Rows from block 8 of the audio encoder of a small audio captioner, named by matrix and row number. Rows with one number belong to one neuron. Each number is 128 + 24 x the weight over its row's rms, rounded and kept within 0 to 255. All counts start at 0. Numbers have three digits each.
Before each neuron's rows are labels from the 100 clips, of 14976, where the neuron reaches its highest value: "strongest on" is what is common among them. Only what is clearly more common there than usual is listed. The data: drum patterns on synthesised drum kits. In brackets: how many of the 100.
# fc1: MLP up (encoder.blocks.8.mlp.fc1.weight, 1024x256), inputs 0-127
# fc2: MLP down (encoder.blocks.8.mlp.fc2.weight, 256x1024, transposed), outputs 0-127

strongest on: random hits (43); ride cymbal (42)
fc1.535:126128094145140114136138114099106111112150094077123165126113147103140123132123120151127121143156120152095112116153051119133121132131170118117145118134094136126141172097160165115176134105175117134133125102133162119131108116133124138119152152124157150136138177143151088081147152122099116173132125150105127137105174076117100109110136106147163130111157111124161133152151128128099141143110
fc2.535:171077131124136108120181118155110110161108132168124104129146102113077115119147135122153144089120141135132149108127151153099178138130100135108114073093123127114134146147128126089144132140078119125111112185164142078135152136120109083137092101148110098109129063142136113154115133136158162115129087161193087105135115153160155146147134134156136094111154142119121141100158153127145165123114

strongest on: muffled (low-pass) (100)
fc1.734:164180114098100129107068140108152135122136118096147140137160099091141108096151142096106135156152165077156093158099163131109065138118141129174100192154092101122128110114124142123155102131154104136122111111115109136151112102132135117124134138143115105107135129135106127074119121135116143138124083123107127147113131093116144115152097104107163107057144114144113110153121127095075112137092
fc2.734:100140155109173143126148165139156145136138160146113117150129161158094125121169123144133074122083161103111181129172138144080138130118133155130074157164135079127106075145074119134084125106111102176123119156116076091120172117174106102142151119146114136122145158089124152132149146088134122113159109137162171118134077129131140123152137128104127128129118143145123127121124096169161168115135

strongest on: snare (83); low tom (41); breakbeat (33)
fc1.47:131108113115111131132117077140095112115162135117072131124171098149138152125125142159124122151114102103100129134156083104148095159110133109147111097112147095139122175083112117152159112112098112149152140125145099158129086167122106104157136125167136134146095135145130140122153133167131141092085141155154111155151142140118103088143122096126172150140084116150143114140107151123142128122074
fc2.47:158090184142143122120126123134112144092116129143105141106131144135120150072159133131094096121104117141125140104179128105160105097157116144118131141148135148148077118127152155104116095106153122124163115117123105173118111117129119129144088118166129143118147140116129157080118138121116169139157128070128147133189083129128112112167126127111117166116131101159173166072159109141120099121171

strongest on: open hi-hat (69); tempo: 70 to 80 bpm (29); tempo: 80 to 90 bpm (26)
fc1.634:178145093126140136154143097130107103094099086077109128137171128104134093154128126124123107110186143128131115136134132123146109150113077112109145139133100119128118166185128171088154093115145079142117128112122108164104108154107118157150120092126126103135153134178104128091130108148165117147131100126128141168127160135128127164145136111118186107148148118133131180153118159142138143142087
fc2.634:139086122139104099124106151096148116145132098145114173110113103111081131125138085128161123112106142133086127102155142159166138145136152123138116120110128162113128148118138118149128071101168091144124104145127154133125135187135141072152144124161130133135114106155110125147100162079118166153142145094123122107102106097120117079116116133166086146122097150112109139174136106152121148124099

strongest on: snare (76); cowbell (46)
fc1.708:178075122122167142112093077130089090108151075139110135174123113118141115092139133110139109132127134102108133114091098122131127167085113091103126109119119151123091185133156134140128071146108116117124082167127085142097107132111120128159166103158158071135166124115123103086129161112100121118148150128149083117094106136126114129143126142154112137103134154147145146144149141142085151085113
fc2.708:122148112143133123112102160126117142154104093155132143082142155156116158112151118120144135133116093168103131115102114150131113119114118081114102148161123148164104083179179169118100147157103155120092129142115172159163135093163168163118124158146141159108141126148149140112135122116140141128151094137119123154135098200167151160150154138123163193143128116124139197105127055107119126144120

strongest on: reverberation (75); text has "room" (75); text has "reverberant" (75); crash cymbal (61)
fc1.763:120107135128150139115166095141097124115141113114166164143133118144143124125094132127142131124149099090155111116156136146153093090120095153089148105159151119132150173157115143125148077111131119120150108091129100126124072155141076111152097146144122132132094139158120139132140112134153149127104121152095118100145145119154127099124101138113135127106114119160141108100131085173154121092139
fc2.763:116093141175126127142138141122189130128088112117112122118175114153126160129128143136143106101092136161147105098137192168157159103099111149141134119127114122135097093135121130100104166135130108105085093122140161078117151160134145180119141114124165140163157111152114150133119125106112118178183104110153150126131172143086103118103186108117134108120116129106101111130140107143130117100065

strongest on: shaker (100)
fc1.613:131132124130131129125119100118151126150141135096070147115178151120143141145148108136144146162129150097086120127153082156169146133145175119140117113116120118149144184133120100162157107091131117099126098107165094155099097130103114093131152115132135136121111143137118108109170107126144115094079158148133151148148161103134155103142158141132145135139095064115166144154100132085129130132127
fc2.613:127149162182141130145105138169116116100143130087148121132119130101091143108139121108105152123079102088127132074122141153139079123164115185128128146122152108090135158160120126143114141120160124174160136099106154130102065122122097158156136099129117096133133139115122113093098132078107127128150127090141156170126103140112156113156135129126095117150158127126139144139117098136124156113168

strongest on: crash cymbal (43); tempo: 160 to 170 bpm (28)
fc1.186:119186101178139132143088117144171107096145105160110132159132063135140177147130135117112117135139119106150169145092120098115110133089143143162116187123127116133132096103079116109128145112092168107122104099162139099113127130100127185133104136127118111133164084070132150121152120156130101144110136132147131154135137169113138190165160125107144163115124083137109146149123143086135123159152
fc2.186:145050127101148161127080121160096121121101137121117142096150142154050132130148136161124114085143142139088056138157120126094183139131122122115111083140147153111096088055158150107120148108120101097123132101115163099101130133080140129136152078139122124167127115101138130123107149152129128111125153120133086133097089080128112114100160168169135116120099114107126101083152124150123147106108

strongest on: crash cymbal (100)
fc1.764:112151152126153089107135080129161123135124118146156150106136116136151147092127129198151157115099088115114137124158134105140117128128124122138064105134144128134130101124113117097132127146153117091135151151156115074143100138095106154169098150095183163127128164126137166143160135180145129126127137128156093075133116113158133096153142141091134155142116094150164144093128113156145118119120
fc2.764:177087142089189106092179127140145149163119154134099159101159151174115154120113142134144150173134106106100172103137131130101110090130121142106119123164100121171118162079129134141094096158126127130124113158146110108160146123134126122142117146150111122131129180126141139121145104114116090185136104126141114106102133085098097126162141078128150127107140095158138116103159154136138110124145

strongest on: reverberation (95); text has "room" (95); text has "reverberant" (95); text has "tom" (80)
fc1.87:138100135092136119131128093136118118145087148134132112145115164131154125143115136094121145102184121145132077162125098139156148067127128099088139119118139193116172107136171156124165148108140130104126137095098163090129103105135170101103148165092117154137094088127147110149136123113160130159096116135077126132137155144092120170162118142123142126110159097086137141111167172107099109138123
fc2.87:106164145126141137157143104132139127147108135120123131164087171104084146126155151118115143153105135127098131122180102145116137078151094151093113121138120132128108139160180112170113141156134147126150165172133112091114153137168104114135147108130096148086159140133124104137121112143132113139100114133138165128142109086114123134101112143135178156119098141071151137151100094126135113128171

strongest on: high tom (65); tempo: 160 to 170 bpm (29)
fc1.46:132147134123123119109102121104112126146101169121154116129120152128137175133133143149085137128178160146108167156132122144129135144121173097097132135151136133120093159137127173129139102141138116135126132129098127114129146180140144133090110152159107069112112100139099125134143113186153134129095150183151120119136147133144136109146075156141115083162121091134132112124100116097095104121165
fc2.46:106109082117126134087178112142133140127166130082110120166154130099107114124113128148122129114117070098116100070127116135150098135122160180135166089138145153108170136145125100153111111133090130147130144093142090116139107117093142132149108120093105133068133142124163126143100106142115117085146101119091105099127131084122139136169173128148149160137170174087122138141113146120171165161107

strongest on: reverberation (98); text has "room" (98); text has "reverberant" (98); closed hi-hat (71)
fc1.7:096135125120168137128118101124143127095087132089164127142128139159146108155123121112128151110133148169106130177105121125109162127143110089138099111096080158117161119172154144143144124117117096117154137108109167102140159142165163114127102158127160149108126118120151150136172096131095109165089107139104085135107167115122123154127115129179152126135102137138128129135164154117103103170128
fc2.7:149172135130181131123109151180140095146150125146150140118126128117129096116132114113156145114125161117075092107162086127139181154155116151152108140135191138084135136139156129112161129148142129123135135155113137129129154121071148142171077175143117154095116121111121150144133133199146086113145128176175083136150111169114115071106126129129149096143066102135157121136151107117160180151122

strongest on: snare (76); closed hi-hat (72); crash cymbal (46); pattern: one drop (25)
fc1.404:138113106072094124100133078131140125103090096106127097158149132111138146132122105127103172115114084150133083091112155114170093162099089085091143156106107096151143142104154092158137126148127105114126095100174128163087106083149112148105147104129122124117119082141106120112115134137137124149073124124147086136139124152168102133119124131108134126114114108088110137091114171145126110096105
fc2.404:113112108088120117122121143103144109129106158110153136132126127091043142155098082119162109132073092106081163102149114090153131127139119117120114096156133119150122168148089121131168114121151092130150121158152152170143124142162098105103130154161164121114132119111131123134118161123128180139135127125114111134145095170151116120126128155130134112135128155138166123135137146169174150111139

strongest on: cowbell (70); thin (high-pass) (33)
fc1.661:141119124136114140146124119186118097071102133098121145147125133072139113124139148160088107133108108140106114121168122125169120127104137138095134110077178125130125116154175140140163113099129108111148130076162145147089122097115101149147100098115092146117156144130112150100122100117138163135127116112146130165113135117103135090162128138147102129138136119142148148150137095142146139161103
fc2.661:124137100092164116119130147092128136218131105140117150131155113155103102119110128119190106096153167109127146154118136146071153138104138135151095135179104117101120151115092139072092116119105086101106144146098113102152168172137170108132138132145157142163115125127142122157091117146154095125117139150096128101153123134133106145119143108151133106152133112101133089138197135133133130103124

strongest on: open hi-hat (77); reverberation (67); text has "room" (67); text has "reverberant" (67)
fc1.497:117125136156155157125108091148135144058171161079162153102138121142141101108128117106093152124130127130125101165176119155123112120120161101123173131147120126079109107142172137159149116139137148099129123120116164086146116108142135139146091117122149128138125143110118103090130118124137134158122146120114125123094128075121112120144100137114104141113122116157143110120072101157134141151156
fc2.497:123124131113139146129151146149152080169081118160155148115109127157125122115102112073161142094086131108102111101131141121117130122114108133152122115165174117081121119161115105115130096142128116108107137127089124088102118128122155116166107137159113159137148099124103126132114126144129176145125103137103127141193076173117137127113142168104120137141151145105138188124130127145156147108149

strongest on: reverberation (100); text has "room" (100); text has "reverberant" (100); shuffle (32)
fc1.288:144093114154110123117144097106149139113108102095107127124157121148140141143143125113138118154118155118123151156158111134142108094131118130100145098104144132122139140130112123115139150081158116104167114094129171115133103153134123107116113112069126124163103086162096157135124124111149107162080113111143154132095194126114118121095110129132088133116114083124126134120154122095156122104105
fc2.288:167098177156114120154125153126156130128136144103154111159163123145079162114134146107168161085083111164122122145127176108114106093116137142149133134106139135147113149130096118120143145159132154140112126128139131073135195124157156171108145130138157100132154138182122174144096158100108142154177125129142138123119176138113124141105157183105143093128117169139115170105135129121134092124091

strongest on: muffled (low-pass) (100); march (25)
fc1.268:123145112089129115142093128113136134145155108091128147125121099115142113097161132149135107147122112129118144150131144136135078133114144092136132137178126153163112111143167155159117077116111156114119112097150115154121140145141131137173118118133124112138146148112103163137154146124163134118118100148142091155088136130119172124146098094171139124121090076143135126150115130097111139072119
fc2.268:120169148130139137148169161163129094143148121134158112114127157110007143091139145105128093132116148137164152121126181095083137135125103147127100152104148110161159101149093097134132132132090133142117153144141115117129140120143106125138159108135113128107158181140127163127160137115162138133132128131131152159107124116128149147132133134147130122106071146128083144139125110107129146106132

strongest on: muffled (low-pass) (45)
fc1.409:123124148094094116135154158120163169119100107119122116127114122114144148109162136117134112161123117110106129149112093136137144115120131111149083156130166149155145083153129105116160132072134135129170096113144099095129149122154138120157158132105114147147109145132112198115121130154147102124144138162131146105149125124131128125109137126064078118074152078163133113112113092101151108106145
fc2.409:090121118140133116133172149141157148140129125153131133124141125110083115114171143107139093146101142120124160124111142115117156155096061117121089120105134127118098092128131078118119141136114103128110120112149137099085158086160100137139131100121142153115157141137153173123116090172117089133143083134134194166091089139130138110117159165150121133134099160115102107164129084140149169127150

strongest on: high tom (61); cowbell (50)
fc1.370:161138126109150100117119147133086169149173157155123143154141109155139123127130106121164149128158117124116111111129125120104117144099148107123136171146178118126112165137138160129107095148098156159092119117152088134123128149154160173141118148180118110163158125127125107127128146160116124139123136196174098116129131138123147126141057115147137115151120107093165130130090130157139078128101
fc2.370:118145101126131115101150136132135120130132157158161104164118157120079183126096157149118134135142146158102170139114114130148107161134111112084125099115137142122192138167127109132120147131086136127174129109096088116131107135113132136148115098113106096075119140127143126113126120132117094095103156139105094108136110105128141136191135112159140123162114163127109176145138144086145126137181

strongest on: reverberation (89); text has "room" (89); text has "reverberant" (89); bossa nova (37)
fc1.279:117153177131113131135178139109122162133112110170128118142121129118148139148113118125124114152117109128192162118127129108173141088180101140121141161114133120162132124161100112138097095086148180098140111119144109153128149125135092144101143141105110156128110156108078141148123114132145129127119165148112150120161130157122112152088109162067095124138134072114123122078076113120135095148155
fc2.279:107110136098164139100132157148169159122137136132139167135118173091109116104121156085137121124111127112112145123139074134125166099146085098139112159142151172093154113126098137132104120110127142136111112127160146142128160096138127138126133150115121151113113124160137153172142094159131065123123097126159114125127127121113145122149100163086073119149122142089112116145112106099154131116115

strongest on: snare (85); reverberation (69); text has "room" (69); text has "reverberant" (69)
fc1.176:130148114121101160172138119128133121127118137092166094167156115125139183159104113111157133208143130105115138136151129100130125114122114156115104183144130122130163107141098129173164151124146115138158151150117127184142097125159098139098142113149193154153131145184102104116159155125153162131113153145096121135164103146158129139153123127135178105168140139127157139138117091157171142127126
fc2.176:113179153139054113118138147127139146130149103120098094085133129118088112161159149130136148089159147123115105132089127132155109144121131131138130125134135117157092185145147093124105112129087128168110105138118118187113134119143095107144143124110090118144146113128108148129111137190104134063106090097171156126129114093133176137142120164118122153120117135130113132145102147101130150127111

strongest on: muffled (low-pass) (100); white noise (65); pink noise (34)
fc1.487:137136170131144120120120053135150110088154097085168167166126109129145156087126108148121124138108129152165115114125140138114127155131141138083123166128138129124110105156107152132115167123160124086147102134120111154150068139139150129136149126107175158069135187136167075084119127111161146137112160109104122076118154099124129143125120105137177171084095131084173136144116139138119112162102
fc2.487:136106145175127109105103101139162138108131133137165137150151156123102135111141141120117143138114100106128115101098147136133139158139141147077132156097095104139122098160098123137114172169095126140102104156087128175143124131119089176136121118106149141108126136197110129129096183134110153106093131121164112133167183109106145102126126114139184128143139138133145172169132153114110130105104

strongest on: cowbell (100)
fc1.713:125122155095147128118147105133136153117140145160179125138148109150165113121141133156163123164148132145119142148102114170187103124114117145104157124150122125096146118153125147095107112124132137137100130107131135143120138116168127133156101107138197126130140154106095108126171166105139123136095166115105135123133168116119150128120091103150154093185169128123157120084139120180146137169149
fc2.713:181169122124145097109131118145065123137157119146119108134135091104132139140092083140112114118149130114136121142074128096140122148139131110147175125103136106102152136098123156101127135122118142084163129149132131127136057145108154139126137121147156119165097124140161109165137135163152102132102146178129113109154135114129160129109149151138155102114126164125145124129133122093100127108151

strongest on: random hits (35)
fc1.700:170158158130122137159142107142099157082124091109120128144109099150146119100146119126090116161154115145170141149058137117135128125100108130167112135125114132129123067099162124109141141114109144094139124127139150135125144097099146144153102143099132130100088129103153133112166136156147093160170133094132106143121106113117130155119127097146150138110099143119113127105152139120113094158159
fc2.700:123130117159124093152132165127110172120143158176119140111145139151146115101151139088112143126140143123155098170174174133161141169136102102115133167130132091131103128114149128095125149158152154147085139150133108137120121113128130160120131167155100116147144109129120148153091139148132139106156130155146124082097149174130128144095142108127128112132150090110141094115129127158109139099091

strongest on: shaker (100); high tom (37)
fc1.448:132130121140159141115108094172101094079138146089102145125144130090154147114124133134083155173157131109107138131117128130186086124150158128131144149141137112115155125152140132132108146110123118119123102104159146136107084102107135163128116118111123123147113163157133123091152109161135099106102127122127165135122130105125151097143153146121189160146137075109168093153107144125143148149120
fc2.448:104127133083114151126151143152123093155119132125122135158181166133071128100115165156191126115087084142146127125116126105090124129127110152123107129118162148124129144136090139099105099167115131129140139097109114088080130103152123099134165108152118139115125127110128111126139137084109129152119109085134153146136115152104143151123122124127157131155116132076138145135132142145129136135136

strongest on: reverberation (82); text has "room" (82); text has "reverberant" (82); bossa nova (37)
fc1.383:099165129082126123142086133103121151162120071143112128100120088136147111148134103166131110140136169131120135218118079138106103112125160079166144145112120121098114145129093151124128118129124126132125153121146147125152155165108174129143124163133108128156121115130125147165143131112147138134153130149131123164125124159135108131110111095138147112147075089088119141123123122102095091161107
fc2.383:112098163119091141128148172132116153136108118118094096153139145142150140085128113082147125119107103136134094089135151130160119098095145137129125133134139150139103167115124134130145100164136113155086140101103143144096137104142153157105144171160096171130117123169124146104126118154107137112150091146110152112119128148131134134129127168146100102103135110112114168108100146151100094120128

strongest on: snare (89); reverberation (67); random hits (53)
fc1.592:119146142157124154164176111137134146120112127136143132138147154104138137111144123113157129166148163126136153170120128092084139134117082107137107163125130129095155122148067113169147154152104098166132125163097101125156136092145126102109154119120156138151127093145120086126132135113102128136150159143143150117159085167165114140142114113064181128133136158125124134124112140116132147131106
fc2.592:148128111103121152098154167132136139141155125105139128154115144133169124136108144165101197103136135138120116137118165148158140131104143135097108104110135127140132160137106087118110141134065165139151097129122146110177134108135117113104125138106133118088143143167133148176109113140085126091119133146127133108103174109139161095094103109153129194125134153109120084124136170137145148125151

strongest on: muffled (low-pass) (100); white noise (65); pink noise (25)
fc1.597:182151160128151130104125115112137117115158068132147143179116116120146128104156113128147132116113155115138143102121135133106166188130156137135093156121130135100126143140105135109122147144173086160151112156091131143140091089157145130150133150091135140138133151141135133117115131133136127103122154159120142125077144142152162129122113103133173142082120118130140118124132124140080148159146
fc2.597:130101115142165125115119136157148130138110112149136146152163137164125104117122153086119133145144147144174160102091160128114133163091178114082122150112120100130122117174115130169086186152088098168110097142117141116145160119146091186154148143117127175116124156176133145094096124134113108119109171147156146132142137111144130107117136123139147189148144126141154127159149112150123138118107

strongest on: shaker (100); bossa nova (25)
fc1.366:104082145107145092126112109088145134162168136106103151125161144083138143150148096129111144115159093102097090124140077166175119152172163095157120139137100119147137155161103115184144111085140115139116070102163100159133116164118128080118152110133157103110064142159114130105151101121149135130123150116151142122148161092123135091124125125129122105108107091120176135128078161114125108138129
fc2.366:133143136173164179088090149155117165093143152119146146152131101130101106161139114107081120125164128117126148103084098159149143140120126103130158133177099082124131107113145129133131159121128142136090106147125132101126112140105116184096107139095125126142127100145153108136127128141120086095117120154133109121105120144143146115145147139125139120145150117135117108111139114133111155108164

strongest on: reverberation (73); text has "room" (73); text has "reverberant" (73); march (36)
fc1.678:153140146128135104138153129138137138127124096136118130141108128122145135141118156129130170098127104121160131130138114119118150107136139141121116113126093179109170118092118106089137150121118116140153138113109189103139105081113134126140119155080172149104100109117180120158164139138106131151136116122082114151117144138123133165127156091088143174102144155120134160120193154121099093133152
fc2.678:119150139127159133146095136121140141126153171146144129138131126138092129080109149122121112160104162092112120099137120129132120108153143157168120123145138090103089109156113139156111115130153158113128143121162082139124174158120100136130127122135113124101179171124074113161095090174090064136140122113181128120140116085148129070135089167134158099145085088102149105111081104137159161099118

strongest on: crash cymbal (100); half-time (34)
fc1.5:141117141164111100134121070121098096122153084120149148140084131150155145110089150109107139160174117111168127126146152111182110114141118118105153153157103159160138142172136109097124100124130120101132115149108163134161123120124106157128097166102181112097136134145105157090133119156151150128126162105149114133142136125172082130137114104085107153119156124142157081113154106131116131154138
fc2.5:094124134143149130070140106139144127128125145118166122112171135156135136115083170154149114167140154114109127123113087118102119078126136147117149096102099149128163152131092150089098095129128158152151093092105074087093151177134146136161111139104084147156152158114095167142112134121097097122128151123113141143117155109086138124165147120145171101171101094143131126145116106106156122156134

strongest on: cowbell (90); shaker (75); bossa nova (26)
fc1.376:110125122152105134124138135130169138119105119129123105107156096104152112120130153131124142148144141110154145134093100140160109101102165135160101143129121109105139107175130145155129128125126143128090110104109140125145111077158148146123139134108127143185123135099120140158152105080102100101125115159112147186093182144130169146125147090185168139170144121108136125142088106135121139144102
fc2.376:119104128101137107102121128136117115121151161137076171097154125148113140139124112130125132158127109151119132119092149132150137131105104123130153139153171123139104119095180120170135103114148109134131123127152104177118113137138119126127149057178113130173159112138145119089131060120083117131088185117107148098128084090110129119138133143139104159140150096152147090082135160151137140117090

strongest on: muffled (low-pass) (72); random hits (32)
fc1.663:152166155075120112118080144112162157123130119098146101142143118133140119136161124120138124156144162110130126116131133109124116108138155148145116169159139100172125119143111124144175119112135135124156149097132109161168139103156133111089105147129109119111131140125106161084121139130132125135117111171089117121146127131130152154141126079135158124156113102154121111112104140110112109129129
fc2.663:085144149113152124105141149143174107145098144169145109125094155134060161092143115147128081121102136118130190098140123157111148117136110136108101144139129132095130045124129151090087147120133114141108121160116105103118161133138116104112104157153127143084139129098171143124128112130133125125172119134151143094128081138125123129180159124119135142134121161144160117122140110127168184135144

strongest on: shaker (80); open hi-hat (76)
fc1.638:138167144109159161124166152149120131140135129117169142154139116161144099156143167127149141130174153099147110130134169124141116127092147171140120104164162116106194177141164118111137103137115167138164108081106097097087083131138143091163101154144099149145138177144117119118136098150141114126114106166108110114131139154154146122150125105148152127138082120137156100156139108162152118097118
fc2.638:116104135121150129114134098149191146159095122161116150102145127141162166168116144181129106158113128192140093149129187174133173096110080118121121087157140135160123099149118154120146166114127135103112118104161172085132153157167126137146108155084175153121165133109144120098136084118130079154159108107130115121134130147102096133120137097092099130120087108137104111126111108147155135137102

strongest on: cowbell (94); reverberation (77); text has "room" (77); text has "reverberant" (77)
fc1.241:140106088090133146167110119134073144122139165161184118189142147096141135149127117117117110131145107146121120167108130097142095178148103133125169166137104136140144125134103121132163089136117129142155142102102171150108156162132125139158156094090139085117136158130120163109140156103143113149127162100118122176121134121125107146142109130137118104144143148116101103147144167157161141159144
fc2.241:166121131130116147106113143144107127132154104178127180150089139099077105115157120146133139129141146153121123098113181172150135175142112149148117156107120135126103158152136106063095116126126122115137096157125146149083161102126109097138149143123106099069128150150108127089086151135164123095129135070117139149124081134131134166109127126122114130090140167143128150154150114146102144139167

strongest on: cowbell (53); march (33)
fc1.17:116096126089090111133147121135097140138146177180117110154124140142137134119127129140130128150133143099128175129155093084157113145078142123131097106113158160143140124134160091157103113158114140135160111141141125148138107143155147101124139098135127090121122133122090133123136140108092123115097131162157110122125133152128153082120075116155078097159133146147155112118171128155176110110138
fc2.17:156125108131118136127137130134099145109127103117123150116167115145073121126104157122178088134147135140077130138132155141112144153119149154163090139132143138126120122090130150069141113124166128110139151126148105141107191151134150134139112117121147142148111137156121108132126135153145110098118153092081129123163122089175119148151162114132132120140143136120154138160138126135119082100146

strongest on: snare (99); march (31); bossa nova (26)
fc1.436:084100143103135141140099109144157106143132125129127108144148131141144147104085112109131174144108143063169115085131144082110129120129098165141118160106110127119172087130166116176108099174124120143142091146142123093117080123174136128140139131137127142122132148157122152138130119115089127105136120147101116112131101153116111097164130123111133109151136123149127102132121104167132131092091
fc2.436:108140109098104128139136170129122137136106104117070131146170110129145095128136119191139118095109146130120123118130114126142124113097137147116122164157131121159128138095150139148081135121101143140172139118173131125110169140115116102099180117108098164150106108159165130141122129114084157096125147076130130172140120151135116138105130102160139142136122111092167135150131100163128121092104

strongest on: shaker (75); clipping (33); text has "clipped" (33); bossa nova (26)
fc1.267:139098141128101120147150122116162099117113124089094125109124152124137135130141111125158138137110094132114104114156086152157110122127156131145123115111159134154112161150122087164142063099169099146136134118142113154115093151144154092130113087165130126107099145120092126138135093109131177155118123113125114170170145159111143077132119116148106129112117128120148143167096123103145095127144
fc2.267:156196102137138114145109165138124132138149125145138106131171085137095096135110122102144073132142112130164139188082108093072129119118125120156108156111130133124135114113136164089142166116132132113141216131132113108167149128118121175115092125118129140178116121108158153145132162129132079099152149164098143116130127124156135156154159111152145114120143151140117110107170117127125130092131

strongest on: crash cymbal (87)
fc1.759:166161177153157071121142111087150092117151100140147121118084149161144158097130133132150123099142126112185094172134144122130098136170149136127136135102094167133106125154155123100144151147123135111116125141097127129111117143152163180140115138111159087124113114114104126108170145140152103170162153133151138111133202118108153146128126127092136115108174141170133158069122179128097078153151
fc2.759:122157132110145110138102140127104157162091154191151112146156156109127130148126145113097137170131138134124187125129090105089131121151100138109133144108122132152172156161138158173106125148142146153174155122122108122116172159142124109091150167124114140138140114138139136098083131108131135148142166100140122156137063174186119164153134125110115121143090097134137124156138122106103065125155

strongest on: cowbell (37); breakbeat (33)
fc1.76:116107124080113081134090117138123162128107102117140113160100132117149146131080135116089167127139084116125137135119089123160158077147144152102182160125143139099152110158144148096147170108116153097133147131140156152111133099170128180091090141099120159111155131096141158143121111152136096087119116166094125117131146106124162161132124132106117130165151083113130122096145152145131084156150
fc2.76:099107075125128128126155098134108123135141132146132181148134131091109144109140114109157110092131095120091114152135133118159113132102084127112113114122129159112143108128131112153102138162136124140113071115134111105110143118110126107174166146096122124129130111165108140130093131146049095107142134096165150110089118115117136104113105145123140150131161139141149124152118123163117145118107

strongest on: snare (100)
fc1.561:092173095097140141104105108164113115117116149161173105130129118103150170135103093127109111121149114096092186188120121091147130127138122086133085147152160124138128118146113088140131151121115144121145097141129174125134165144124107151108086165127108125153148087108106165104151142161098176117082124143125153126134108161161126137118115166132128134123097120145094099152129122137158160125162
fc2.561:130153137150130121121084158133093109123159121115114113140140122134107073131146116157116139136137128134099143129116113166124127156112149125165131177135105111089094106112112126089135172176146107134095129119150150133150170102115118162082109142129115109140164104131158125148117119117101149136145114086127160144119117151101148144168129156149131143096129124109118140110110165138127148131132

strongest on: random hits (41)
fc1.575:141134168104065126126127120124129179115149161123130086154147110138145114141177148144115119163162140097175129128161121153146100138112128127095162156104101104128134092134134067110151108127116141146118133096118117156135128136135130089117094116099127135123126126113132132074128175103167142134122094121158137135128144142099133152136091134136120109128100110139137113116080161102122103146110
fc2.575:120151126122122129130111146121130099125104130147116137132101145140087145090114124133135094100116136131141171110128076125124147155136118102105132155110116149068107095143133151082083131111131133111154109189123100143097140152106131108120096126155123104067140111093176130114110108121100131094169143144125135077117083137107092145141133135113102150115155148137167126152145135118137144179153

strongest on: cowbell (53)
fc1.595:165091169126088110111119129118118138141145131142124101163148090126136132152151133118119152169183144097185139124098149141164107151111089128097158148125093129132122129130154085099140081154122125127146101123099097152106116159119109115142116108095114094110143131153089136047121154100151145127116097118149118142113137137099115151131077117150097100117138104153129158120120138146094089140120
fc2.595:128128126129103125140104137126093121132089114154111138124117132136071129109146131146137113116148140152135207131126086119147142168136161117084112162121122124095137126125156139062120144118121124111173116195095132158112159138127124101160091128133126111117124137116161118101118134108136147086176163122124136106113093108128112136122156109126129170134133153148136109176146096130149162180139

strongest on: rimshot (62); breakbeat (37); dembow (27)
fc1.631:204129152118171103167137135099125137127195158109162132124122150123137074145125165133157175132151146094164124150113133085121090118095173158135109143122146101171105152167163092123129087139108157123126148143092141153146086116145144166135135085156134096149100140126088139119131144130119131142101102129126100128141158145140174131121099150149124138138134124161116136129122169142106086130135
fc2.631:130121130096125112094110153156103116142087136167162139182120132117098146113135196108117143155128156130141159174105124130090143150135071128110099126075148169129166146112143140128115157098130122163182107144133108127090165147096092094145150142098074128118143088144123141145105120122138122107131131111152091140125093158144145134160104146171134122164133121107143133143170139138141114136144

strongest on: rimshot (72); shaker (63); high tom (60)
fc1.381:124124109082123151140116130158094147112134137137149160155128153139142127135119171145094121146142118109113155107136098108145114130090141147109125145112162149154088150049121132156109100084116154152150067104157090163138128122120121117132176141159099149125112136097153105115117128147108124166105153159120113097159094166154127122137124133104165162099103107120148121155152150143154117112109
fc2.381:178158112118167101110152143117072133133134153187134104127119178158141150109143147086106121097153161175129110143128146124134139140119161159085145144106149074149124106142158118113100091121132086116106127123098109133091125151121155097129134127141074112155144152104101100108100113115136109137126127158101165121161138156157137103121122138167177139140126097113117111142142115147131127121138

strongest on: random hits (42); tempo: 70 to 80 bpm (36); tempo: 80 to 90 bpm (27)
fc1.386:121174129114153132153148130135160112101177112115140106130185140119150103131116152144158118157141090126133087118107125131175125127127116137138139124139149144115143148133136128110164132133155142143140106078176126135104109120127125159103126142095123138116125171153092118118144140156105147116131110129158161120165194124118152093118150136119208122089142094109148129153092160152128136113112
fc2.386:163149139138094142161149104157112108111156134120150124134126148136122199163135164120104151126123090160113163129140121129123120131121126136125124126139148137172144103143118099143171119145137120143148151148124148139162082126124095119144083094150136095109090103128158144138135142127146156090121112129153107115096094144130127141184132114116087143146128168166163138104111146113146140148142